config.yaml
arch: "dit"
horizontal_flip: true
norm: "rmsnorm"
moe: "top_k"
num_experts: 64
layers: 6
beta1: 0.9
batch_size: 128
Rows from expert 11 of block 3, named by matrix and row number. Rows with one number belong to one neuron. Each number is 500 + 25 x the weight over its row's rms, rounded and kept within 0 to 999. All counts start at 0. Numbers have three digits each. After the name is the row's rms in percent of the matrix's.
# up: expert up (model.blocks.3.mlp.up, 64x64x256), inputs 128-255
# down: expert down (model.blocks.3.mlp.down, 64x256x64, transposed), outputs 128-255
up.30 110:464506536525527479485504506479485488525529510498501516514507518490491480477509524515481497520485479506493480490527485511482533484499486491521575488498492479526432505514486462494499500517489543561479471475495489512496508546489488498509538465505513441528486503490486550491509530519500464514489470542513518477517555517532533550522494506494468512484487510469506447454527495480470480489458
up.31 108:472489522497484476493500513468493478523543519518459511495500501490503545471490490529528505516480491499521484486509475519508565460518466495530506494483492498503484514534491460519498483509493527506485484489493469484515512512482507487530498468501499492474493509516467504500545494548488450539477540508491495461504571517501472498566493499517522443497494490474465498490521493530465475531507
up.32 102:510482480499517537502511455468497479492461487492506464505511478529514477489489496499490516505514527454497460529514511491546531490439475487476468514471537498510517543537520460459500535502537517509539494508518500523516528525499461552507483512519531472502481538499522508478494466486499481462488504480525556480515517476468521580507465509488439493484493499503504483477458510489523461530462
up.33 099:505519528492484526528499482520484473520498543452497523531508533483509537482543582519517502535537488512474502515493533560488501475514518498514527492455491510537527507552532515493508497534494519517433522512474507549521487510474493516505548496501481468531436476476462529526515501489512501495485498498524488481507527481500505509524495496520472490488520468465490489461536494503511519524489
up.34 116:532545497492445490537502481547516520463477511492544497502524479521479513514478533488507518493473495501489486519528503503544489519462496476473491479517477490485450504497514502549521547478510459497553502502519496492464545444495487500507504548484465509502476481493490487487466472562478527530499489484499498472484501500491471492482500530486460531526493494530478517523514469518534493499464
up.35 108:458500486455506492480469499478499481531509460523461488478522486457493529442457545507505503520536535514491506512496474480493494489529531513505481536514518479485565496540495525484454491477534469520504513503464504544527462490491489503516510498482492458504536502477455509501520476496523489491477505544501482499531481524536489536483498544494537484475531471467535475522556475537520550485503
up.36 119:501436473480417530485497495514520500468468532525520534496529508501503522492530451483496524500519487467500480527556540466505481529502504505463485472487517473568507479504513526475493508465519482496510515464511502517503511473524479482500472509472494513487509508498524482514527435492549494474509497497490487510501484494470488473482510522495462535507506496509490516476505477423505522461479
up.37 095:521483528520526528517506547501456524535526482504485507493512522488560482514419471507519518500490468512484491473479498438433495511543481480549480499481480518521495509472456489516509527528467498523426496473486485478474467531466500511511464488505525492531482499502500506505474506496528522431507486507493537494494489518492523508501539474527496522472508503498476544515508495464483501517505
up.38 107:496486484502502500500473500533516518499501557539507468485528442511503508478494472506503486508517543597507500550507475505477520503467502485512512514515516473491512540496488514496506476480505463530494499480491517451480518525461522489454490537503486492493476495509501531515475535531508506485525478464454474468507514522480470518493487472529553465503476509493492518503502487487486525501530
up.39 098:521494523508496502502441515467495490508481569491516503488464494509530507488487534475466494500559488477529560489502478524548458521499526512513515518494491532488518487517526506486507513559499505491523525516490507503489501488468473473478500428493508491489489462505474527496551487522496507517541479479544490477481472510513602491494495536515493502513553497475464513515455516502516488525510
up.40 093:497439504485503490462490487528510525493510447541470510523520517536502489477500541511514503483502468454530487516520545469537478504499488470498499506488482506548473494482489492523496507512443480497526484493485451496497494555511549496528460520509489513501484510531487483506490488488500470474457510478513542506507521483445477527530491477469513508487463481504458502486520489535517501533454
up.41 101:535517492499508522487470477507525508492524507509516476512434503511480522512473504489458477505487517475490517503520526501475496516486518503491512512498541491558471478510465487500493486498499476520503473474470482517493503515535479471473516518541516454549505499526474477528522493453514479490512466465519500514509517521490504537503474490517529511486497495487569500562547504482510510449472
up.42 095:532510489503514524504438470453495491457483504515499496528446475487533492467470453482485503524502473500485449485554516515526471496465497558482488461451476518506499525538486490494462529546547500484520489500503490503501500510506465483523450463486491460462524511503526493486511488525514471484539515472486515450469509493454503555546508508517535461495515498490482495499475520495510487499512
up.43 096:495502476503539499473513497483501500534502487511461516507471492527479521522456525498483495499503484524459542505527477544477486488471494468504540520518496509489519516518495512545507466528537534552474501481498512509500501536456511498485507489518494460543512486463484544511553572525519474499572489541477503536499487540520490521504497461469582522452509515506515498473492504523483495502543
up.44 105:476478452491531511479460473504497533530503487502506534501478493473508482484464498477502491492515451489461489543511517473485491519466508469500431435474497523522442520494450502485558537521469517490466481513495501510470498525522471475503509476515468472509523509498514541487474487488512490461537519483503513473523448527491518529494512503505443514480499455500495519514456538448496508503498
up.45 104:503482497504542502529537501551496481492482459493510497561525471508501491500554473495520492495476459478501543509524520516505473497428471515485493481545468517521499511522543498517484512501516493488527463445518499477482503501501534514518485497509446545503484472483489490496449438518449480485525534506478550490507495507475564520505486448486539502487497485482438529536503477518495474509495
up.46 112:531488475517520559492518479517523503502551506516528453553515496522531461458484454507510525527503495504521526504520506531515480506442498478495447515534503499470457545515499492536530489504538508493484498491498509460478520497502480509490514533499475472555527530521522504510453511496517510479512504485520502460506500492483511547483480476526500531482540525536489507501474482499501480502507
up.47 093:527519485515494474520508516507503521470505518524514442501505505522507456493518506497487523531497527408553539472491502472504481527523508507493481498517507534449477518489505509505456511477506516442536508497500489483541509495506476486471543545495538491557498512521500470496516500492499549487486497509530518507482483500480499507479442502450515529533512494526475496487504524466499464546497
up.48 093:541487555539517557489497511552465499537489472458463502529528530497507488534499518514497512486542497458500519499521541498463471506521518524537517496479485520529458492498464530476503510531479492512503504474460488493504472515469476509496511489494490492537482479524504480525504491456535514472483447455529513504482495490500521483514483503561445520516549457468484521501491501492507525474457
up.49 097:512485474492518558492459507490516530481483482542515493552497477503528540533524498517500479499523524496456479563485524538487465529493506521468467488437526512501558521493479501476483463494509498488464490468454480525523498511502453490483487495501494466542511514535485462509508557439550495460504483514482498508526468515525460522507497471511511479514516516482507519462486531474480492462512
up.50 091:518517469525521491504503495452520520525492511533524485522491513532519483500431469504500511488501500503483511507511490475489495504508471472458462508494509490502483521489475495494464482514504511520489490506490471465521509557500527475468502519520519468522461496491497474476493514461512490486518471489521506455489485480505492513502472483473546532515480503514476521552528508477453463513495
up.51 100:465497531488473469509462508485508524498527454495512482483502484481503479489500520493485517538453518491490492521485431467514483520599482509508496527501528470471512512524504504496515480468512502521498550525502512518564469521503479476472459577525528485526482480489477502498543471470527487474463507489525462498526488535497505532472467512466504486481527544519465500538487522532478549500510
up.52 103:489506496538476498490475464481551508559556536524540498514515490498490459501485493488445462506484510594501518533522489500519499548519527483475514475505545474489492476499482475498459471519477486514443512477517519498494527505523521458482478546488494473516468508507526513513503476524477519492475505483495454517496531497514527521471485527511498482503526489496537516489496521456507530482442
up.53 096:492512490498527541504509493504471489483477479520502469532474484492512571541477483486496512496534551464534492545536499541515485509482518499491497512464535519501533522483564494512514482526544503478469466440480481552492501557495496488493485459503522507489513485524491462469504492477509530456521491500464545505494492486499496499492495492542468517493507472499485458436466520538500486494495
up.54 085:475490439517497482462512486528481485468518471491480472503555532519459515487479510552521518532545513459510543496514506509457496517506515526493484526509487518534493502505516513474458497512512511515512473475454506508509491553491497511500520461483491467492517524514511474505530469453519531488488498524508537507492495529478505501558540484491500502469508498499537452481504517478491517512544
down.30 099:472499475507493514510524497489488485534490475467511511509518511497543489482492496490500500518495503514517486451479522470549477488504496490485506455489502511488490502526517581461485501475500501485528494536472493510513479460515473513516474464504486489489502522512492529465484481494509480508510492462511485515523480501465521500476469526468497484522519503488521502539511524488507557491474
down.31 099:551469532487504430485527470463494535578490516495541479493476463489511487469520522498512507472470521524499491493490512513475529522487510511470485518532478488460509455494487495486509477522526465485517477491511495541528522508486498466484541466497471495499451534532563539522491502505528477469490494450509494490482515513500493501503515473506477479513469495552530469496521506521500474487500
down.32 103:512552466490510482484503524494483529492517546526530501475496499499556463500514533498518518534510484499502520467465500505508481522467472508491521517471492468509472517483434480461485538480462511502500450481527554482545549547478486520493471542495478528503519526510536501505504460490501457518507497523499522502476468485549492505495523510515495498471483506487495472504479563495499535449492
down.33 096:445471452500482491496490489463476525544484540465483518551474492504518469490500502519509500479508516510529492492516508512440509497459501511502461474503531500509517505491503552510486482487498502486428507496522469503500541445477497504483470543472503474471551490497483480487512495478532475482527481495507467529526456503440467477493447527520541484525500496459480498508501476529484452486508
down.34 125:460463507445493491469481479510497530533505494518530513528502461519443492495518466505498505478492530477451488500513476502483542502512529504510524499481479471427486521500481522497518511523546514512486513502481509531496502521474530506526481483456510496524513517538525519440461565483507461513460494507513474492495479480491500501479496492514514487483498487491524512497510505537510490528509
down.35 102:488507470508507484532477477439493478499507527452529517496516515491503515526483487507460489505524545491483510507472486487476503526457477501507503488545476516521524516474518475454487508524482500478473501422564477516482483501470483489502511497503446494480514500506497490521533473484514457469522510472527489549518495516480480529444507494475503516501476490491494486454533507485464554488495
down.36 119:501513513477497497493497518477452435466466562473528527483462501479442470484550483512528506466499501520524442493500495529488491515511506509524450453546490502501534487482517503527508538521491502518462496499484471507509491492501476504529541509465502475494484481500566524529526512518533478485526487508494514498485504520471471538507530500517523518509556461447503502477540516472482500462478
down.37 091:532507501492440457498513494522548556539487494482480521514490447492482471514463502538549510511489513496520440470491506528472496546521502479459502478516482496484468435488444491517495512493536498494474501492515445523501482503488497486503480476465524488532480514517478510495493505532469493454460527509494505477531510510509484531479527442526515460481475495531573488489507482533502476508529
down.38 106:461480502495507524469565486495515518502479508489497496514492530488473472482503568523500502487485501470510534458479479478531496511505524495531491426491514508482452460489481523508473504487481499512502489504498530531496496488502499538470457497494467519505492509531514503518505484524500523544503498489484501524498509535552517525491500484494511500480481522509491475475467509488487513562513
down.39 103:515409466505496495531526510479478488508488447496479491539502486512477505513520487459508511512490531464489503531490524475455542517471527498476499536497510494524488497467438499502517506467489549498483496505504469545480514504488494523462494496495481507520530529514515475469473538521487510526516451510521487480466510469512529502487435481558490500467495508485542554547468461546485484536542
down.40 097:501507493461501503487531492480551498541465531453520501466492499490533538481469475506534517502489496487509482503518566533496474508531495485534572506509537508459547517507457521510479570506511460562530486508504490503541516461506483510519534487512461553499524485487498494416517493482506501497500550479525504449495504518507488518465568506517453489510534531519513498522522532523473523443461
down.41 107:524435527471519475524533512499515472538488458507470513506492491504502475487465482493498463535499496498509498491515486465516482500524519532464528480514490444495504567513500510498499529514529552492542472546474539511481526511503425511539502483519475551503540523500533511495541524488470505490541514506462494471500512473497475485507517497501489500487471506543431521497479514548538461549524
down.42 092:525518483512489503501539490513514501500498505449496525508489483505533526509507518466476518505501465467484512509445461492476497505519542515487489515468493505512480465508475477483523477488495478476522526516498490542480539492509493513503485479474504461443453538552475476517468498498494498488485478499567521507512476500493463473469500499526436549523486513497475496498496491463496519525469
down.43 096:533501465481503522521491487464509438518492546529469498462490502477497486504504488485503511518507473467539461498499516490495507499508469504476499477510483491509507509487502495491472500481498520463502412479487507533505514513490445516460497508493513513460520476475489504511537501521457531450501505480472484500456498467481498541470508513509479495448503547511511503532443551505502510518515
down.44 095:509505497531492503531504501527521501513475485477508501494453520486495501468497506506498499542507502456494511471536523513495538476506493476518521454464499493507438453489529508510466562466511517477464483533539524526521485522501516547494450470481496529461538497512542494449482481516492510530454485503482502507464473470492490555511503472512548535490476508505456492503477515452468535500490
down.45 099:508567511502540511478464501480515488501494508446511487460526554458540462455541494487475500494501483512522488492534510518505508491513462518495540481459498512486512535509499493506498504501512498530590467448499526484520532499486518499503528528495479451476496497522497489482510430454465514478480508517494545500496503517521514490493564524460441495528513513482469492517514528491503486487464
down.46 097:545491528510498453494521524487485473550484504498530483499523488454547477474478550480491475483502492543505462485473480507538525520480504513487500544523462492448478517522512503503525502484526525506509477521474478523498530549482506498485492561506495498493533511522505524505475482496506477441488464505532531490476491487516518550488496453518451475480521486514487503513488500524492491508542
down.47 091:490502530484487429525512480523549466469514510489499519486505486504512533499494533534539536555516504520541461510493473482536481523552491510455538540550513513482515485535465448435506517539489504505518500504460514500514500493491447477520499523483474526554474535509486466508498493514485468487463513514477465508534480508503503533526544504488473486483508497474547478491506507496484494477546
down.48 091:570495454507510427522528467451508517542499506513486495507504443484507491490517518490516530534511536508508440495503532502493534523512505516505456476545473461497499466471494483463518512487542485475492493495492472541502531484479451517494510493458502491497524507507507524535506503474492499454507495491505532518494513495495460539506478474504480481481445515517543467504474531505497501475523
down.49 091:510493476462544502540441482504498523503518515527461517481549515543480459498500515466462519542507528517487515528515501465498531498518521485489495510484520488515540506479488494500511469494532488453416489467536502504493496496485500498484513501507549496512521514501543436510517509461489533491499491511454514551472491470494502490480475510497514511488452527488523500511464487488522523531543
down.50 088:537478490485497476479527526505501498513513507521496547477508527501527551504494521500497483551522500539479468515488512452565481529502449498488511506519483471477466506498467524464492494542548493481540468518491521510545516561478494513532489502510474508513515533512513513478498481517498461481492489483510487487515554535511521531488495538503466482507524463482524481521489573486479542499511
down.51 097:484526489492454510506529507472512535504477523477495514504456530491512526510486535557497469492487477501505476503471482512531462548517460507462500445519501502531532422524496449505516483500461437546490488474491468506514466428505486519529515514527471485530452485511449501493519494543442502499478528498486525511523506492517536510523501473498502462517478519490527493512522506521514482503497
down.52 099:515482499464490500478473507512503509533480515534492485501479495481503491525517534517521518508524491513467526466465515514475478500503483472461491434541531483481428481477493526534460474514507484535494491487531513496494517469547516515461488518483423485516509505508483540513508482525418524513501526515490464502513479491513510491506510458499529547491503506533475493508506523501467475521460
down.53 098:543472475451504446527469510474477511472512485521481465530493553541530486507498535510534472499499477535574501552488507491471500508475531512496509503473537490527509485512518531489507510465507509498478459516527490484446481523504509494503512533505557462482516556486478481526520485503446520512467499507487510513505538436543508478521460513506481486512512514478486529494497496515504481492548
down.54 090:538468496469506504494530521469512491479490475509461535535534473516552528501505488489445491499500474533510506521494505463502533492476504509490483472495525532514514539498484504482488505481547507483509464490501502515492481527474478506465509492497528469460483518532518487514514452509514482471509503458522502508508526433457458479518491479505481467513452513475515473515487489501475524487501